python train.py --model="class-conditioned image flow-matching model" --dataset="procedural textures in two colours, tilted and lit" --arch="unet" --objective="flow_matching" --targets=["pattern colour"] --norm="groupnorm" --attention=true --nesterov=true --batch_size=128 --lr_schedule="linear" --warmup_steps=640
Rows from block 4 of a small class-conditioned image flow-matching model, named by matrix and row number. Rows with one number belong to one channel. Each number is 500 + 50 x the weight over its row's rms, rounded and kept within 0 to 999. All counts start at 0. Numbers have three digits each. After the name is the row's rms in percent of the matrix's.
After each channel's rows are labels from the 100 images, of 14976 (inputs lightly noised), where the channel reaches its highest value: "strongest on" is what is common among them. Only what is clearly more common there than usual is listed. The data: procedural textures in two colours, tilted and lit.
# convs0: first 3x3 conv (model.mid.0.convs.0.weight, 256x256x3x3, each kernel summed), inputs 208-255
# convs1: second 3x3 conv (model.mid.0.convs.1.weight, 256x256x3x3, transposed, each kernel summed), outputs 208-255

convs0.174 113:444496485513475475456500519571590486483485374594550539432541524474496458565505510531475472541488520481438443447433569399454472444491560419493466
convs1.174 049:411495444409485538509527455652547482492477543474449564521485554553524463426505494419495497478610430495492505522584468468488579492475447559503358
strongest on: black

convs0.60 122:568458566518514513482518485625529458498515426533500412534517434568543479481512559566556493550602464517419489513529481515451474478374498511506513
convs1.60 052:544446427499457546496445483446507592525478489493483446570505480625578446483439361500558497436469472537484529500499572457504511584467444418428507
strongest on: black; ground colour: black; pattern colour: white

convs0.180 104:454530512527420513449537537559533462481465379538544570487463550484540507597536499480497506448543541531416460442559423581527562530435416477509517
convs1.180 035:502577456542460452509445513560518502479477461503427526517436470518499494461511483477584577565568617408486457442497481493422431478516560393485505
strongest on: veined

convs0.104 085:508479550460478464486516544500459430564414591486506538494498582479487424501492517546543505486479483547513505442594529550594492523542503496417549
convs1.104 044:535590526560608503478505452499552548475463525529543489559532555531563448479490585424591458454500524503465473509499496478498447507431523501527430
strongest on: black; spiral

convs0.234 072:503513485451528416530424468382466425403550436435606462505520344528517664473445592467495550553491543426473488491499427458481493529545482559513498
convs1.234 040:473501532494488467471407537575512506587427547537595529496420401517553508612527558434487507459463501504451470471523560498489528542514516519520492
strongest on: seen at a slant; rays

convs0.83 098:442505532521522437492533561551428474455460477678472508473432564517511551547499475644480509585464580466363566546505528582548486476512494475509493
convs1.83 026:541495512534479531547482417453458621473553506480487473490481553451548493575506511382550599475529540569563396487491504474554509512622488462504534
strongest on: seen at a slant

convs0.107 103:395522495465569450546531390499518469504503575466599553499523488439495436577536479600643454464574494493464470461575450508548444536478444514481536
convs1.107 040:454507489437538572456491484440444550402391402496517413540575552544450509605511551463495523518495472461502578513619570458468602506503513492440544
strongest on: black; ground colour: black; pattern colour: white

convs0.106 094:500446465449445370485469463506485527499472535483378531492529489497570453528525496591564506522521455478460555459525551528473506426508522556528474
convs1.106 016:527502498514464516524574439452473507487514529447542429441445509540480420450548527431497448402495543508502470619430567474497418507510533403432574
strongest on: black

convs0.36 100:506494475563606518537572483458362517499476518490458536480500464569521453509586487498458453463559427486456532514590536608505534452492562466551429
convs1.36 019:490469455482450515463599555566534538493464607487452425499545488513466465403493425476536506577492562500540487463434625485462527421515432493422533
strongest on: black

convs0.55 117:513466443600472575502465565373372549469470507428564577456471436518464439477524492558559417553472438524446482490457472551530483448452521479420455
convs1.55 030:452569530531460562443478463619530444486490563512514410483485519503420488416466528435499420459515434467467499419572477559531508499504503481551418
strongest on: black

convs0.78 093:651576488479435562464636455584450473524484496524508476565481501354532429467477488462566515609478458402494448577443520527515626618483424476437499
convs1.78 025:448493456524501460370489484523487506536485522610513466479530392545480408378522472503433578551481438480403540623530567450486454524540498397475497
strongest on: labyrinth

convs0.231 110:540561451455518471552549543551494516522522593589477521600572493557532538529479462544511511494560556531514492567491593560508500513539306460582549
convs1.231 345:537474478531546585430526445463526577506512537428532487443504508434526463463504477476503531434443525574510496483480515571513533533461374491422621
strongest on: rings

convs0.129 090:501514540387527543512550521552464479433573455464555450491422433437491522454472421525466544500471544469569534537450546400457546501578529536420495
convs1.129 028:438492425509471476442567472483591452440577481584417525470500532542434585583547491442459433492492525525413519501525479495550546493492539534638386
strongest on: black

convs0.173 090:554489437583444507467454453552399506521512627531599546413533577484526421456530480550432490440602487487535464485500453643446571533510482430491557
convs1.173 019:500603496476514536560499457491449422528458509463457572560471515582510532418515490416489536474493353375426479479528428570569546409522519511409444
strongest on: black; pattern colour: black; ground colour: black

convs0.137 070:514488490468467534498456556471497525396564529546482498505503423507519548502582507533408551457434524546395440565606601437464473480483558453469405
convs1.137 066:491441571518498428451535455616545423471421575469499472523507554540553575514457470392462532540530455509497483543457495494475601564552453433588466
strongest on: black; ground colour: black

convs0.119 134:552451491492537600482594518561456491527570562559386452620496502603474567486492504570461466489537497529512469514516530530483546509416430455540552
convs1.119 304:522535483404512548577452520559560480513439417498518545417495495583526459457508499443535443522455434483490488470539474498541450577403386510526550
strongest on: crumpled

convs0.190 127:504450513550445495490532547559521439500439395697545510459500528482493458506481483482471477505466481522369447471486545438463472430429788469500428
convs1.190 018:508544477516465457451576577475582576546519549495505529407556484540450480462504503438491526545465473404530490517516434478440485472580472479425454
strongest on: seen at a slant

convs0.227 077:438535615488562441542455444449426463528571436509575474533443518508488674500506521478430474502447505548541497448479450464507475566558476434509455
convs1.227 035:458499503491484517440537515466502581508509550378551509542613425509497505513465590500423526512546610509414576487562534531478571453534615474566498
strongest on: yellow

convs0.43 104:538456584502465566506516512574342449505424595442479464417410570505487495564477578464535495475551456527463457482582493525530550467502580476539526
convs1.43 034:481426512604488538497493431482533465446452495480470556509480521518508492465501508420479468540490456486490530491387417529488558586507539549489469
strongest on: black; ground colour: black

convs0.126 130:506556511532562493482467551380555482508436583427441590457557548435487485504568524537552464478511506517472492419553449544493485503495677499519537
convs1.126 272:454580482521451423479506468512529552522454512485551480514484446401437497483450441520450587536486524485544554528455465481498417552421632437544440
strongest on: rings; spiral

convs0.75 086:472522554481429454452580498596579498453487359575521421483473487457582388471451477483535486568522535477468526590423529516463496503489395456472571
convs1.75 025:473536432577475480469507373502521539488463461568507425485535487556571468433581521428443461540494608636522449471530562340528576511551506443570553
strongest on: seen at a slant

convs0.221 176:602453512475531498548532561660420526573499514493488489545534496617522453484543571521493544513548563610403510508420496445450491568508469448424547
convs1.221 128:527546494486504564408434503443495468566483511504586524523506552523464449458459454514617445547523557633411516449483488514493577555412517451477553
strongest on: yellow; pattern colour: yellow; coarse scale; pattern colour: white

convs0.135 077:491565488423464454491449522467564489469470495586601478483532412522501596449503528474419485466401454530491499487523496486500444561510537473519485
convs1.135 019:620511506542476539470504491546564529507490509399524536445438485478466557512512453520508510428544522440427585538440554468502575436492515452498455
strongest on: fine scale; crosshatched

convs0.68 105:498540564471483443538526546530445470463444530541545527512390588414545461461531559548504479604471519503482480585477569412550545448563502452446500
convs1.68 019:490577507482483507387530460549466542507507511521607559533429551473482499517467606524471464443423541574573454538414513384543520430610447401574488
strongest on: fine scale; crosshatched

convs0.7 092:571498559539467597572502569493443519460586479510414419489515576445511548563526458599477537532585481487519525528474537511487500527497445457551563
convs1.7 123:570473461511529533562522454499481468512479511431529566577537551565433508548491566488516478514404488513517524464443536422483509464515571523512445
strongest on: crumpled; black

convs0.23 072:552489496547533618518520475530402511516506493520450465519480530469456556527501530560475527501592504425600451530477495397419568482470489486479476
convs1.23 013:510490511542540490478529520575499472538527428507402533473512564438462462569530536495519460362437564523446460499507521486467445565419464487490505
strongest on: crumpled

convs0.131 073:504566503458503457514471561411509474500611488525512435517507450510466551495457452527503555508488547503531542629382517461499480519457514578458521
convs1.131 015:533459510562515464491476491483546479460402411491487562576516445543534463558528467485400566525483421393568512465553476457506551545533447459528476
strongest on: blue

convs0.165 096:478511523487477567580451491550524486504508458570489542550552487493449483604577502429560528453525472487483452500512409513514506502545624449486477
convs1.165 038:511533497445451422528438428569562482465625471511418442537422561559534500508512453518447503413509545470470564464464531386525458495514463436465480
strongest on: camouflage

convs0.84 104:488543574571519336520524493491435456476489456523495439445427541444493534432490439574524502605515569482517579564447566523494437452518488512512559
convs1.84 026:470418563539502477477551459506507552488522456560511550500470578428634482527493600465520425536492551602467532456584551518471470494527450505563428
strongest on: seen at a slant

convs0.24 083:552463558519519591524585457589456518525530402551412412540470585497506579496545556501417508546620476475566516525525469494498596563465469456513498
convs1.24 061:483508485573520462570482484495423513456591500480483575515505496513453492536452435475580507498423500429597510420507484442434493428521459549548548
strongest on: crumpled

convs0.58 105:489520556515463541467470504529499497533466547480438587480521521499510428491516608577555446551451474567348523501462517500497492517464437522568447
convs1.58 031:553534434556474517546432537512406449489565480480446491604512492520467516530451466473517515375589509506491565580525461484557511541506489478471570
strongest on: black; white; plaid

convs0.108 102:501508438476502488471470479609528498487489514564506538410513571490553471475461566466528572449516513438494513499539471428492565519501465504492528
convs1.108 089:521477436476484451431431470357517480538479483515512466562502488531492404563456577565427495502579420621461520480567555442457489580497517612440584
strongest on: zigzag

convs0.4 076:546458480539552651426484460554376507431437478505421412538568443491473567562510419476455458449500491527548511487427534498448516420437557451457510
convs1.4 020:458524529552544469552458510469516482506608483521464487514468469507455498533519474470546477404483464376508495456496469492489453597586453418472553
strongest on: crumpled; black; pattern colour: black

convs0.67 097:426544460608612561528501596589474514449390421551430490547519397464506530474515502476471458489493505498433514627488550551536418552542438488574429
convs1.67 043:523569523489463529510504498565450647473619471482496545436472582519508500493483579507538584482497495506511401462427567397501542556470513473533534
strongest on: seen at a slant

convs0.29 079:528428553519489675464492500578400496548440435482453445551451553454487588536580495568504469506567480494601490534439418483472492501485507487438511
convs1.29 015:472524485580543537566517489482441537541487510459472588428542464433465414584548508539429511444553401452386517389455490475422522494486530521456532
strongest on: crumpled

convs0.147 074:462500468506502460558435558503528497432457495421533437406508422414516529393528423525504585495420541515476487593463576492460523478593510512562472
convs1.147 021:444508476473509472473519443522472456474516461539589555402473417555496548647539509507468558556481555509444557435455462475476511542511474529538498
strongest on: black; pattern colour: black

convs0.54 104:610421541400477621556450515538468491560437529490423481514484533601494469514442524533544499481578451491503552484450523527487552515536511511545486
convs1.54 029:460396514520486409478537557468500502459457575589526477578495513538598465490448438534575563471485530475437506522512573503568489600457441451509518
strongest on: black; checkered; ground colour: black